Weights of a small multi-label image tagger.
Data: 90422 training examples, 56.6 epochs.
Rows from block 7 of a small multi-label image tagger, named by matrix and row number. Rows with one number belong to one neuron. Each number is 50 + 15 x the weight over its row's rms, rounded and kept within 0 to 99. All counts start at 0.
After each neuron's rows are labels from the 100 images, of 14976, where the neuron reaches its largest size: "peak on" is the class under the peak. Only what is clearly more common there than usual is listed. The data: larger renderings of crowded toy scenes. In brackets: how many of the 100.
# gate: MLP gate (model.blocks.7.mlp.gate.weight, 768x256), inputs 0-255
# fc1: MLP up (model.blocks.7.mlp.fc1.weight, 768x256), inputs 0-255
# fc2: MLP down (model.blocks.7.mlp.fc2.weight, 256x768, transposed), outputs 0-255

gate.126:35 72 50 54 47 60 65 64 24 68 43 58 58 44 77 50 51 56 45 45 92 34 58 57 14 55 77 41 44 62 68 55 73 51 33 32 10 58 39 32 51 55 51 64 51 42 49 56 38 51 62 99 66 41 58 56 62 52 46 54 45 69 48 47 68 53 56 60 36 40 26 51 03 77 64 53 60 22 58 46 72 54 52 70 60 54 68 33 66 51 34 48 46 68 71 34 64 52 55 40 56 52 42 47 43 57 49 59 44 64 39 80 62 48 39 66 69 50 65 46 62 59 21 35 40 48 47 59 42 68 69 66 51 67 49 65 54 67 43 53 65 39 33 66 32 54 57 54 46 60 52 78 24 80 51 47 66 54 53 25 50 31 64 50 22 37 60 48 39 40 59 61 50 57 35 50 44 55 54 60 70 08 53 65 56 56 62 59 50 53 45 59 48 73 48 77 37 43 54 52 53 52 32 76 41 31 51 43 61 74 69 90 42 34 74 74 47 47 45 62 60 65 60 48 48 48 40 60 46 66 38 48 24 57 62 44 38 43 69 83 32 62 36 48 48 63 43 57 08 51 63 38 49 69 45 54
fc1.126:34 52 42 56 39 32 78 72 56 40 56 49 20 66 58 38 35 62 62 41 73 46 64 70 26 51 32 46 41 56 65 52 55 35 59 34 41 36 66 26 53 54 56 46 67 43 42 55 65 67 34 72 77 49 56 29 60 48 39 62 54 76 44 19 72 52 39 64 26 48 38 42 37 51 58 35 57 43 81 56 49 56 30 46 68 48 56 55 48 49 30 70 46 42 38 33 62 39 56 37 56 71 55 61 44 37 60 56 41 52 20 41 51 63 45 52 57 60 43 23 54 49 38 72 46 49 48 46 55 55 69 58 37 56 49 48 48 77 45 60 43 71 25 44 27 48 61 43 62 47 55 73 33 54 51 16 65 37 38 48 66 67 80 41 40 48 48 34 45 41 67 29 80 33 41 45 66 45 41 66 70 33 43 40 42 56 43 51 57 39 40 47 33 37 72 38 53 46 16 45 57 36 07 63 38 25 57 50 39 53 46 93 39 04 76 68 41 59 46 32 26 51 68 81 16 41 30 63 53 39 27 43 18 33 66 42 45 55 32 78 43 66 30 65 15 52 61 57 38 27 51 30 54 70 59 71
fc2.126:43 45 66 61 52 70 45 53 71 62 55 62 31 51 75 47 53 56 51 65 38 58 46 60 41 45 53 39 54 47 50 50 74 40 48 62 41 46 80 72 52 33 24 46 63 49 44 46 40 48 41 59 60 50 46 35 44 49 56 37 40 65 51 34 37 71 32 49 45 44 34 57 75 56 51 60 44 31 47 35 41 50 65 43 49 47 77 49 31 64 44 42 55 37 78 49 55 36 46 55 47 57 52 66 40 39 61 47 56 57 24 34 53 62 54 05 64 29 53 56 79 45 72 00 57 79 62 66 60 64 55 53 45 30 64 44 52 23 66 61 76 41 41 74 67 42 59 36 16 27 52 44 34 48 00 52 45 29 53 07 51 39 61 45 59 23 53 57 35 43 39 41 45 55 70 86 40 38 65 43 45 63 56 34 26 42 61 41 56 52 50 49 59 38 61 44 51 55 54 37 68 56 42 67 49 68 58 48 54 52 73 78 41 11 79 33 54 24 44 46 45 68 52 32 25 69 45 65 53 42 54 67 41 41 52 58 42 33 74 60 55 70 53 23 59 73 44 56 71 39 38 70 41 42 54 69
peak on: arch (73)

gate.713:55 43 54 58 52 24 72 50 75 39 80 60 48 60 48 51 42 58 47 63 72 43 64 62 46 49 63 63 39 50 77 57 72 33 47 67 60 51 42 38 56 47 57 47 26 57 37 77 50 66 66 51 71 61 86 65 32 38 38 61 52 72 53 37 33 32 53 47 28 71 54 41 41 67 62 24 43 41 59 54 46 46 24 68 75 59 60 52 30 64 36 68 46 70 56 50 51 34 35 40 61 79 56 49 40 68 61 65 45 57 39 54 72 40 67 16 58 39 74 29 58 43 50 72 45 52 47 41 62 63 60 74 43 61 56 50 51 53 46 48 88 65 42 42 54 49 35 76 63 65 48 68 75 49 44 32 61 39 70 55 33 33 74 78 69 73 41 37 25 33 67 76 55 54 32 38 77 48 34 65 69 62 39 61 47 52 63 51 31 46 56 59 72 21 66 29 46 35 19 60 35 56 11 47 45 47 55 22 12 63 86 26 69 40 48 78 38 49 39 69 38 69 34 59 46 51 55 76 48 26 53 49 42 38 53 26 25 50 47 68 40 47 35 51 25 48 33 62 50 31 50 54 52 32 52 69
fc1.713:69 40 58 69 48 57 27 29 75 47 51 41 37 63 69 40 46 44 53 46 27 69 63 63 60 73 28 69 64 36 37 50 44 43 55 69 47 42 68 86 55 66 52 43 58 55 56 40 49 45 23 52 30 62 63 27 66 43 50 44 52 56 13 66 61 41 41 61 71 35 41 68 60 54 35 78 42 43 61 71 28 50 36 19 26 40 54 76 55 69 58 52 52 52 46 73 20 28 71 47 48 24 39 57 59 30 59 52 66 42 72 64 52 62 50 56 37 54 55 43 28 34 25 80 66 83 54 37 34 43 31 47 31 54 48 47 41 44 57 56 40 58 70 54 69 50 70 73 78 50 60 50 64 36 60 36 49 59 51 35 55 74 43 12 41 49 78 42 64 71 51 46 41 47 72 46 40 41 53 43 59 67 59 26 58 54 60 33 57 68 38 46 35 58 46 77 53 69 61 53 32 39 60 52 32 71 63 62 51 30 43 43 90 84 62 10 76 46 51 50 65 30 45 53 49 55 65 54 68 57 32 70 63 40 38 58 68 60 24 40 57 19 35 29 46 52 69 34 65 59 66 44 51 81 66 57
fc2.713:71 59 60 78 44 30 38 40 21 55 51 69 65 32 47 38 62 58 48 22 23 23 71 52 89 76 27 37 53 52 72 45 44 54 44 70 53 46 55 48 62 41 34 56 51 53 36 56 76 71 67 25 27 44 41 50 49 56 53 52 53 50 63 44 49 51 49 49 70 53 65 39 40 54 42 31 56 46 58 52 47 38 46 33 69 52 57 54 75 44 55 26 61 45 19 30 47 56 43 49 41 48 28 54 80 51 36 65 36 35 60 43 66 46 46 59 53 60 61 52 49 17 38 44 23 25 75 37 57 53 48 68 69 31 40 59 56 63 56 35 45 46 58 21 67 38 17 32 64 68 65 62 66 68 91 59 64 29 33 61 58 29 56 42 43 66 59 69 55 57 46 75 53 41 36 59 44 41 35 58 58 14 52 59 74 68 55 63 65 39 34 52 72 49 22 82 56 58 27 67 25 58 51 18 39 44 21 35 42 29 37 72 53 28 29 67 36 62 53 37 59 53 70 46 46 33 45 59 20 65 49 26 44 61 51 36 76 43 20 63 53 65 50 54 77 43 38 44 63 71 70 56 57 51 50 31
peak on: arch (42)

gate.396:61 43 23 56 40 16 42 59 42 42 42 39 51 46 62 58 63 54 58 62 57 38 40 66 40 55 70 39 58 58 65 59 71 62 32 76 30 59 38 60 63 69 51 54 55 47 62 66 29 58 88 51 28 48 56 49 46 87 40 31 41 44 48 53 67 56 21 55 48 41 73 50 31 47 66 48 41 40 62 55 65 53 81 59 57 43 68 52 46 54 24 67 56 73 56 56 70 21 82 51 65 82 72 46 49 50 47 75 43 54 25 51 62 27 46 72 41 52 66 34 47 53 35 31 55 88 51 41 85 33 33 47 38 58 60 24 58 45 51 63 50 48 54 27 20 62 89 61 69 47 64 50 63 64 48 62 37 37 61 44 37 40 73 76 61 28 40 42 38 46 67 46 60 48 69 58 69 57 60 64 46 55 36 84 63 41 57 56 54 60 80 29 55 55 44 51 65 49 53 60 47 15 59 50 53 54 40 39 49 63 37 68 56 26 54 55 37 47 66 52 35 22 38 11 31 67 31 52 75 58 47 59 54 65 64 62 48 88 36 63 36 39 44 56 20 64 25 56 38 70 69 55 43 42 77 41
fc1.396:44 48 50 26 57 79 58 36 53 50 42 72 57 92 62 72 33 44 63 42 25 46 71 64 66 62 50 54 66 47 39 42 28 46 42 27 73 19 56 53 60 50 44 35 35 52 41 35 37 59 39 75 62 32 76 38 25 58 60 66 62 47 82 34 42 47 48 70 63 47 44 58 55 27 49 38 70 56 26 44 37 58 13 77 57 61 59 41 39 51 46 56 51 33 64 35 51 62 46 60 47 46 35 45 52 69 37 54 53 58 38 52 38 68 55 47 35 62 19 74 60 65 52 53 42 61 56 48 36 57 34 45 22 35 66 97 56 45 51 43 62 59 46 61 82 61 20 40 40 40 19 60 56 46 30 40 52 36 44 54 61 48 41 41 45 56 90 56 65 45 30 62 34 32 56 49 54 85 28 58 43 54 68 13 54 63 56 53 51 46 23 55 64 67 44 53 45 47 54 52 49 86 35 43 59 36 68 48 70 59 47 52 60 65 53 45 57 38 68 52 53 67 58 98 77 65 72 34 46 62 52 64 69 32 57 23 51 24 73 23 48 58 63 38 50 54 47 85 61 43 44 36 34 32 52 49
fc2.396:56 48 55 44 36 13 42 27 30 66 45 46 68 14 54 69 66 64 46 66 47 66 45 50 62 43 67 48 55 61 51 46 51 22 65 46 63 55 37 61 76 52 61 83 63 38 70 48 52 52 56 73 56 48 35 49 37 90 49 57 68 34 23 33 59 41 66 26 44 72 72 62 37 35 68 75 47 62 48 63 42 54 50 15 67 49 50 43 54 53 70 85 40 72 58 40 54 52 73 59 58 50 68 83 13 54 40 68 38 49 42 43 60 46 51 45 48 46 67 52 70 56 41 05 50 59 34 37 51 34 37 48 45 57 50 71 38 56 64 66 50 47 52 75 44 32 67 66 32 63 60 38 54 45 38 51 59 51 63 61 48 58 51 62 41 75 51 42 65 30 71 46 40 36 53 26 57 64 49 59 53 57 30 37 59 51 49 53 56 74 28 50 29 50 50 59 61 39 70 49 92 57 78 72 44 49 72 57 47 56 38 58 39 99 40 70 61 56 48 31 58 58 45 77 89 52 26 62 58 60 44 58 34 48 47 75 61 66 76 58 60 21 32 46 50 60 45 47 55 12 53 56 69 41 54 29
peak on: robot (75)

gate.25:35 56 63 31 48 58 46 50 34 08 55 62 45 36 43 52 58 27 37 69 68 41 43 59 53 52 38 40 69 37 49 37 51 44 55 28 33 66 39 36 53 74 32 54 85 38 04 76 36 49 18 62 50 53 39 45 48 61 58 30 23 89 30 45 31 50 49 62 51 47 43 40 60 34 41 71 26 63 28 39 61 83 45 39 43 52 51 62 56 66 21 61 44 43 43 69 51 64 72 72 35 48 64 49 49 35 43 53 29 47 44 55 56 56 42 53 69 61 30 28 50 23 55 39 65 45 33 41 54 60 74 62 51 76 56 59 33 42 52 41 47 76 35 68 38 61 67 76 21 51 57 50 57 43 38 45 34 63 43 51 59 80 65 43 47 50 55 73 48 38 54 52 68 15 63 49 72 52 63 39 44 35 65 41 67 54 47 44 40 58 80 53 62 49 53 46 55 50 44 34 57 55 49 41 35 40 23 28 69 29 38 45 46 19 72 36 62 43 77 55 47 54 27 33 28 57 49 51 82 23 66 42 36 59 28 46 19 11 41 44 79 37 57 59 53 60 40 69 40 54 48 61 75 49 73 70
fc1.25:59 46 45 58 47 78 52 56 28 45 51 69 83 38 62 49 85 30 47 54 74 34 60 29 27 65 33 43 81 59 60 39 68 29 51 47 35 64 29 60 40 57 44 43 51 46 47 50 14 41 74 68 49 50 33 40 63 24 25 30 69 72 55 33 42 53 27 56 73 36 57 37 44 58 35 80 61 37 39 63 64 68 18 50 46 56 65 54 59 44 25 54 44 31 58 59 61 39 73 71 43 48 43 66 44 45 25 81 57 52 61 98 58 62 43 65 56 65 33 50 69 61 32 21 56 54 48 37 54 46 41 42 51 59 56 54 36 37 49 37 60 25 52 74 74 55 28 42 35 54 36 46 59 32 47 55 60 44 56 51 91 49 60 31 38 50 86 63 63 49 65 58 39 35 55 65 58 38 49 73 36 41 58 42 31 14 41 47 42 56 72 57 55 69 48 46 58 63 62 36 49 35 58 57 61 39 28 28 42 38 72 76 61 48 63 47 45 46 41 57 58 69 54 30 54 50 48 51 57 60 65 57 38 75 23 60 47 33 65 63 78 48 70 59 72 54 57 44 48 16 44 48 47 73 94 56
fc2.25:54 52 45 48 59 53 25 56 76 41 62 37 57 66 39 47 72 61 60 73 60 40 35 48 38 63 49 59 46 44 44 44 27 58 24 40 50 56 72 49 57 27 40 43 30 09 30 70 61 44 58 54 48 47 54 34 26 40 59 47 52 50 59 54 41 78 59 43 46 35 49 65 54 38 41 56 40 57 55 48 44 15 58 65 19 68 80 62 37 15 40 41 71 60 35 32 66 26 62 44 32 40 54 75 80 37 39 44 57 49 24 47 30 45 57 36 57 46 55 49 58 56 37 39 60 46 58 61 40 64 29 36 37 39 59 38 50 63 57 61 62 53 51 52 37 57 64 69 51 43 60 51 43 60 40 54 40 75 60 45 39 74 40 19 41 50 67 49 54 30 58 33 35 51 56 38 58 53 51 41 48 61 58 50 30 55 66 53 38 00 24 48 59 64 25 43 46 36 50 24 72 34 48 42 37 53 54 59 64 45 72 55 55 11 51 41 51 76 59 53 26 36 43 27 14 92 82 34 42 43 21 54 20 41 42 22 81 25 67 49 21 23 31 64 43 38 64 52 41 26 67 48 38 34 58 65
peak on: arch (40)

gate.103:73 68 59 31 63 54 28 25 68 56 29 50 62 68 65 69 49 69 76 53 75 21 44 45 67 50 65 75 64 52 54 48 61 59 41 30 32 54 55 85 56 56 36 22 24 61 57 64 48 44 85 76 51 52 41 66 71 51 52 31 71 38 61 53 40 44 63 56 41 43 50 42 51 74 42 59 59 57 35 46 45 74 66 37 56 71 79 81 81 63 36 58 41 80 47 41 50 69 55 31 48 26 32 35 71 53 65 75 69 53 52 41 47 10 41 33 42 35 58 45 33 59 69 45 37 28 55 50 63 54 49 33 46 65 66 42 32 31 40 61 54 62 32 55 46 74 54 23 45 30 48 55 57 48 58 48 19 43 16 39 66 57 54 35 61 54 88 58 40 42 34 50 46 46 64 57 65 78 37 46 56 47 44 76 70 44 64 72 42 68 62 50 46 61 55 78 68 54 35 50 52 43 66 56 33 67 26 39 62 61 45 42 52 58 55 57 35 46 75 36 34 53 67 47 53 63 32 32 61 16 39 61 44 56 06 72 41 45 59 59 57 44 29 30 37 48 39 48 56 54 61 62 57 76 42 66
fc1.103:77 49 46 54 30 32 52 33 65 33 48 54 47 36 38 59 89 33 41 78 55 60 77 60 32 37 61 61 52 39 52 36 42 82 74 52 47 57 31 54 67 33 54 53 55 85 46 42 36 56 69 53 68 47 34 69 42 40 47 44 43 31 49 52 44 52 70 69 46 43 46 22 78 41 11 49 41 57 46 36 50 55 61 57 22 61 47 52 52 49 52 63 44 26 47 55 68 48 34 38 51 26 54 52 59 70 63 43 66 41 49 45 43 78 56 36 75 37 30 22 20 35 55 62 53 29 45 32 51 70 35 45 80 56 44 57 55 74 53 55 46 51 49 46 59 59 83 55 69 72 55 63 50 38 50 80 52 38 39 84 47 62 63 65 25 69 51 23 56 30 46 31 75 30 74 66 26 38 41 57 30 55 58 60 62 40 66 25 42 46 61 51 63 38 52 66 41 45 41 48 55 76 46 28 47 60 59 65 25 51 32 57 50 52 12 47 28 73 57 55 44 51 60 38 61 43 44 45 52 81 45 85 57 75 41 74 59 34 35 31 58 57 33 70 43 59 60 64 53 60 73 77 84 56 65 69
fc2.103:48 53 52 52 61 46 44 46 47 46 56 35 49 80 59 57 61 16 31 50 53 53 59 38 67 59 46 60 68 62 31 51 69 47 54 78 43 51 16 64 60 37 65 49 28 50 63 47 54 67 41 39 46 48 38 89 36 58 40 31 70 62 42 58 34 25 35 15 68 72 42 50 83 52 20 78 37 45 69 54 46 41 52 70 52 67 70 59 20 70 52 39 75 51 70 32 31 54 39 59 31 30 62 49 18 35 45 42 55 43 53 41 33 37 42 35 29 47 53 71 45 50 52 41 37 50 63 58 48 60 45 48 58 72 66 33 64 45 47 36 39 43 41 61 56 39 37 27 29 65 51 51 34 72 33 63 64 48 46 61 34 42 59 47 96 44 49 55 57 30 31 53 91 38 37 74 52 59 37 67 72 28 44 51 41 46 52 59 69 64 28 65 50 41 48 20 68 33 48 77 86 60 40 37 56 60 68 77 35 42 44 55 46 41 83 40 56 57 58 54 48 77 69 46 38 44 54 51 28 53 19 68 29 31 21 38 57 52 66 63 56 72 79 37 53 52 56 46 55 52 74 32 43 32 64 27
peak on: arch (52)

gate.512:62 82 39 46 51 24 37 71 34 49 56 48 49 48 36 40 61 64 64 53 72 39 59 51 45 40 60 77 55 25 38 37 67 79 48 74 53 56 44 45 55 37 34 43 35 48 43 51 28 51 79 53 49 80 63 35 26 38 39 30 36 48 49 49 54 65 38 76 58 45 45 34 45 69 62 28 42 38 66 51 28 32 80 48 42 35 56 48 54 59 57 64 68 81 57 49 45 68 68 44 43 31 62 33 63 43 42 46 67 59 35 58 57 39 34 73 62 65 81 49 54 51 31 65 57 42 33 59 52 34 53 57 25 26 49 32 60 44 47 53 43 54 71 18 30 56 34 56 82 57 71 63 56 54 50 48 44 46 70 56 51 66 56 49 72 17 21 44 52 64 60 42 67 44 51 52 49 53 63 45 56 55 21 62 37 44 59 55 49 33 68 43 15 75 61 37 46 51 71 31 66 40 53 61 55 94 06 35 31 74 50 42 49 58 60 66 70 54 91 56 49 39 57 15 47 33 55 50 61 80 50 25 53 59 64 61 50 76 19 69 59 37 61 72 43 38 46 60 28 38 71 55 32 49 62 49
fc1.512:49 53 70 66 57 67 39 45 61 60 54 65 43 77 37 50 04 67 49 71 49 58 50 49 70 53 47 67 64 40 56 49 23 57 59 55 48 44 54 35 44 51 44 44 17 66 50 24 61 48 61 47 67 37 49 26 63 45 34 79 50 63 76 56 21 46 74 59 69 37 62 55 62 53 52 26 72 51 34 69 36 48 36 56 54 69 27 53 61 43 37 24 48 40 35 55 33 45 32 39 39 53 32 52 55 48 51 43 56 39 52 62 44 77 60 86 51 40 58 66 40 59 41 43 29 80 47 71 43 48 39 59 46 05 61 35 60 54 52 47 49 23 48 70 51 42 70 87 27 69 39 71 45 44 53 65 38 33 43 34 57 49 39 61 59 26 61 60 78 41 26 66 36 56 41 53 58 49 56 53 41 48 66 18 64 56 34 49 57 52 52 62 47 66 55 34 38 50 34 56 23 54 33 41 56 49 44 41 78 43 47 46 72 89 83 41 62 49 51 69 52 67 77 85 76 72 63 61 70 38 32 65 77 56 45 22 72 35 61 65 56 43 37 41 53 40 49 62 74 37 77 47 70 36 69 74
fc2.512:63 55 41 39 69 57 33 22 45 37 51 55 38 45 45 55 67 30 70 61 62 71 57 27 62 34 65 38 37 32 53 44 32 57 38 54 44 44 55 52 90 53 45 49 72 54 73 54 64 67 29 51 30 50 33 46 29 86 31 38 73 71 58 38 29 15 57 62 30 26 66 60 19 61 49 32 52 56 60 56 45 40 54 44 59 56 39 02 72 42 41 36 43 21 51 52 48 48 77 50 31 43 54 32 60 39 37 46 49 65 33 68 51 69 49 68 62 36 74 39 57 48 19 37 54 78 35 30 55 26 61 25 48 18 49 71 53 72 47 52 37 23 58 65 26 52 70 49 23 53 37 34 53 78 25 59 40 59 28 63 45 34 49 58 55 80 47 46 63 62 34 59 46 59 84 45 46 51 33 76 71 55 32 45 46 60 72 36 64 59 53 59 43 55 66 41 38 55 71 50 56 37 35 59 43 47 51 60 35 71 78 64 44 65 58 65 38 48 64 39 37 69 57 71 53 41 45 50 55 52 54 59 30 33 69 64 68 71 51 47 56 23 40 45 48 59 37 75 36 45 36 28 72 38 49 81
peak on: robot (90)

gate.676:24 46 52 39 41 24 52 50 45 45 37 55 58 55 65 35 84 58 67 67 63 54 48 68 45 59 72 37 46 44 21 47 51 32 49 68 51 55 56 71 45 64 61 65 44 55 46 41 00 46 24 43 49 49 36 42 56 61 42 24 27 59 62 76 61 47 54 39 41 52 47 34 11 49 41 65 37 39 51 47 59 49 70 38 56 40 60 58 45 64 35 66 65 61 40 17 45 36 76 42 44 71 64 48 36 56 55 49 37 64 36 29 76 46 53 61 47 25 83 06 52 37 47 56 66 79 39 30 67 38 39 66 60 70 55 32 50 66 56 39 39 44 20 37 23 68 55 83 34 58 67 42 56 55 53 41 64 13 40 32 30 54 55 65 38 51 41 44 26 62 51 37 56 64 49 48 63 53 64 37 43 50 53 57 50 64 63 43 36 60 62 68 42 43 48 59 60 52 61 60 44 43 61 45 52 72 55 39 57 25 55 61 34 37 61 72 47 68 46 52 64 58 59 23 21 51 27 29 57 56 35 92 41 51 73 22 47 77 22 98 61 54 73 61 48 42 55 70 54 58 62 50 55 64 64 62
fc1.676:63 36 41 57 69 58 71 46 59 50 53 50 57 55 30 42 32 59 55 60 46 45 65 47 44 49 56 68 58 46 36 35 41 74 28 26 62 44 38 30 48 36 79 29 75 55 45 52 39 33 38 44 39 45 70 56 48 58 58 76 50 41 60 24 46 51 58 33 56 51 38 59 80 56 08 42 60 58 61 43 49 59 09 78 42 58 32 59 79 62 54 55 39 37 41 38 42 22 14 65 69 56 36 43 46 65 49 52 37 54 56 32 36 58 61 31 33 52 19 53 43 61 75 36 56 11 56 39 30 53 44 50 57 52 41 69 66 38 45 49 42 23 39 60 61 48 69 21 37 53 27 55 33 37 47 67 44 48 55 62 53 54 39 46 70 30 86 52 64 30 53 43 48 17 65 32 27 39 32 47 79 34 49 31 34 50 77 58 43 63 41 77 80 39 61 32 47 20 17 46 29 61 15 53 49 37 48 44 45 53 64 22 42 75 27 61 47 45 45 70 57 49 34 89 46 56 76 43 41 51 62 28 58 42 44 49 65 39 57 19 55 57 49 46 56 36 56 70 38 39 32 45 45 66 35 51
fc2.676:48 67 68 43 29 55 44 38 23 23 52 70 58 44 72 58 68 20 42 58 78 60 51 58 51 60 55 40 58 39 59 42 55 37 52 64 43 55 52 46 47 49 43 34 43 20 51 76 41 53 50 44 31 55 47 47 51 50 60 55 58 40 30 37 65 40 40 22 54 33 61 59 48 41 52 77 46 56 32 71 43 56 48 27 44 24 66 45 50 24 71 54 41 76 18 61 47 48 58 25 43 31 75 84 35 24 05 54 61 50 40 38 09 52 60 17 74 37 53 53 79 48 54 49 54 48 58 37 45 77 47 43 50 36 17 48 72 73 81 48 58 38 42 17 43 40 60 42 46 64 41 52 47 45 45 67 68 57 57 55 34 46 56 36 33 80 22 69 16 48 53 45 51 45 58 45 60 43 53 54 51 35 40 69 59 68 51 45 46 71 31 73 77 52 29 42 49 50 63 55 81 63 49 64 44 50 52 50 51 64 11 41 53 38 62 58 53 32 55 62 48 47 54 85 80 49 47 63 40 51 34 50 22 31 57 50 56 65 53 39 85 19 42 52 49 59 15 69 51 32 59 55 47 69 57 52
peak on: robot (53)

gate.30:58 18 58 45 70 38 44 66 42 30 51 62 56 42 50 38 99 57 34 46 69 32 48 62 34 50 46 06 46 48 49 34 42 30 53 63 46 73 28 67 80 51 47 69 52 41 64 36 59 53 56 35 39 50 54 76 46 39 49 11 42 22 49 71 52 44 46 26 56 38 43 49 53 54 60 54 50 51 49 76 45 52 60 43 56 54 31 58 58 50 40 47 52 55 74 54 72 65 67 73 28 55 68 64 50 57 34 57 65 54 63 46 71 47 44 30 53 31 74 60 48 57 42 68 52 33 30 60 44 51 44 50 82 52 43 59 86 66 46 64 69 50 51 32 30 69 34 31 60 44 79 32 72 66 66 74 52 47 60 44 44 21 45 59 62 77 48 57 11 36 60 55 76 78 60 76 73 42 51 52 22 57 19 63 38 48 88 39 34 59 42 33 53 20 70 60 57 55 52 45 65 55 54 51 66 74 59 67 40 33 49 34 45 39 64 58 42 63 50 47 47 53 38 55 45 47 50 56 31 39 72 19 33 74 32 53 40 67 50 51 59 29 61 61 70 48 37 36 33 49 57 48 59 24 56 61
fc1.30:53 74 57 37 48 67 60 45 38 37 49 62 71 89 67 33 37 54 43 44 59 59 71 53 38 17 50 51 69 59 34 16 16 84 79 51 61 51 46 34 52 37 63 58 25 46 46 38 52 37 45 53 27 27 39 34 41 47 68 55 48 47 33 26 48 42 61 63 32 39 56 52 72 51 74 60 67 66 50 75 40 52 49 63 52 67 40 27 56 37 54 46 31 65 60 51 49 53 22 51 34 48 48 70 61 62 45 49 52 45 75 53 28 73 65 54 46 49 36 64 40 42 48 75 41 61 10 47 34 82 52 61 60 41 28 70 58 27 41 41 12 45 68 66 21 51 52 57 40 49 14 23 61 46 51 32 75 40 46 55 31 55 47 51 47 66 30 34 66 49 23 22 35 71 58 26 42 39 52 27 54 38 57 38 33 47 47 38 66 51 37 23 50 46 66 51 55 44 33 51 25 57 42 52 53 41 62 41 63 42 76 45 56 51 55 29 63 80 37 45 72 70 67 54 49 62 64 19 51 70 58 52 45 53 37 31 87 41 46 30 34 54 67 44 71 40 63 41 54 41 68 48 77 72 56 61
fc2.30:58 62 66 48 48 47 27 56 50 72 55 43 36 78 64 58 51 47 66 61 40 84 62 43 53 58 65 57 61 54 74 58 73 59 34 43 63 76 63 63 53 37 42 37 34 39 62 53 39 43 51 55 53 83 30 84 58 65 65 62 53 57 47 49 45 52 64 73 22 62 48 56 25 65 82 34 50 48 61 49 59 44 49 44 54 64 51 22 38 30 57 59 38 35 50 47 46 36 57 58 65 40 51 39 48 45 46 46 51 55 73 52 29 66 52 39 66 65 86 42 47 23 46 56 33 53 58 55 58 87 67 64 32 58 34 65 53 36 60 36 55 67 53 60 74 41 36 44 32 65 43 58 71 80 39 59 54 68 42 67 66 18 66 49 61 39 50 60 91 62 33 41 81 09 47 66 34 54 52 69 60 55 19 39 34 60 34 56 39 42 39 10 52 39 56 61 29 50 44 59 52 35 83 61 25 51 71 66 33 48 72 66 38 46 41 51 54 21 58 61 37 61 37 57 62 50 68 64 67 57 80 35 45 42 63 36 63 66 22 59 54 23 50 35 38 49 83 55 50 52 44 58 75 17 35 67
peak on: robot (33)

gate.61:62 52 28 54 67 43 35 56 54 42 33 69 40 50 16 47 31 51 64 50 63 44 41 43 42 44 58 40 49 33 81 50 40 55 37 62 50 55 46 24 67 24 86 71 41 52 64 30 37 34 82 52 30 44 39 35 69 70 55 40 55 51 55 51 57 51 42 59 58 62 71 57 60 58 43 51 47 43 41 52 66 46 68 38 49 56 32 67 32 47 58 75 40 94 46 29 50 47 22 56 57 73 30 46 52 46 65 22 40 51 42 49 76 78 52 71 33 51 42 39 58 62 55 68 42 59 46 73 58 41 64 48 26 44 55 59 39 41 46 49 23 59 56 48 61 48 49 33 52 44 35 49 48 57 51 46 38 45 34 31 54 50 36 49 63 33 48 51 69 71 67 37 73 49 42 62 75 46 23 75 46 25 59 60 69 60 75 75 36 67 68 28 62 64 61 28 76 48 44 49 14 49 10 27 83 56 66 57 45 39 47 67 58 53 69 20 46 46 45 66 34 68 05 52 55 63 83 53 41 38 53 30 80 66 67 26 30 71 65 21 59 61 51 70 28 33 57 62 59 60 65 58 41 57 51 61
fc1.61:46 25 23 52 63 55 40 55 35 41 36 45 70 59 39 40 36 46 36 53 42 49 36 57 42 66 85 59 47 35 60 56 47 86 50 47 35 67 25 25 53 52 35 38 31 54 56 83 70 49 66 55 57 85 43 09 35 46 46 47 51 31 45 50 73 66 62 43 74 64 53 48 38 39 69 42 35 54 47 39 59 38 35 38 42 64 46 28 34 60 58 43 59 34 78 67 41 76 45 52 31 70 38 41 73 62 25 49 51 38 67 42 49 48 45 53 73 51 56 77 18 71 46 57 46 49 50 34 57 45 44 27 50 43 74 41 60 49 41 73 61 61 43 30 39 34 12 63 62 41 72 71 61 25 63 49 86 51 82 55 68 55 49 54 39 42 51 47 19 44 65 47 35 41 52 61 50 17 41 30 50 42 35 27 53 50 26 49 27 41 37 46 56 40 53 72 70 35 68 63 53 73 80 29 24 22 54 33 54 60 83 54 59 82 53 46 49 50 34 32 31 58 68 51 43 53 50 27 49 43 30 20 64 64 56 45 77 40 33 61 50 55 72 63 65 61 53 45 65 44 47 64 37 44 39 50
fc2.61:50 64 31 57 33 19 56 70 59 47 42 75 48 48 59 25 42 61 44 54 56 80 54 60 62 40 52 64 65 63 21 59 34 28 54 37 21 50 50 43 05 53 53 49 59 46 87 51 43 65 61 30 46 59 41 24 45 25 31 49 57 50 47 39 41 49 48 47 50 56 75 64 64 32 36 36 52 62 48 49 79 32 44 38 57 59 58 55 62 22 66 55 69 37 49 39 61 36 50 43 45 71 44 57 58 54 45 58 26 53 12 22 53 79 45 44 81 37 16 37 73 72 44 35 35 34 79 34 61 48 22 58 59 46 42 50 34 36 53 56 65 44 63 50 78 47 61 30 44 37 66 68 71 67 39 51 71 50 53 54 48 39 43 50 50 79 41 78 90 28 72 46 53 24 74 71 51 47 58 34 41 29 59 60 43 68 49 41 65 43 42 57 51 60 56 61 69 11 64 49 38 34 20 45 28 48 34 36 61 38 40 54 54 57 62 70 50 38 64 76 61 43 50 56 30 48 59 43 57 51 81 53 43 37 67 32 70 68 59 35 36 41 54 36 47 54 65 38 22 28 73 49 47 59 65 27
peak on: robot (29)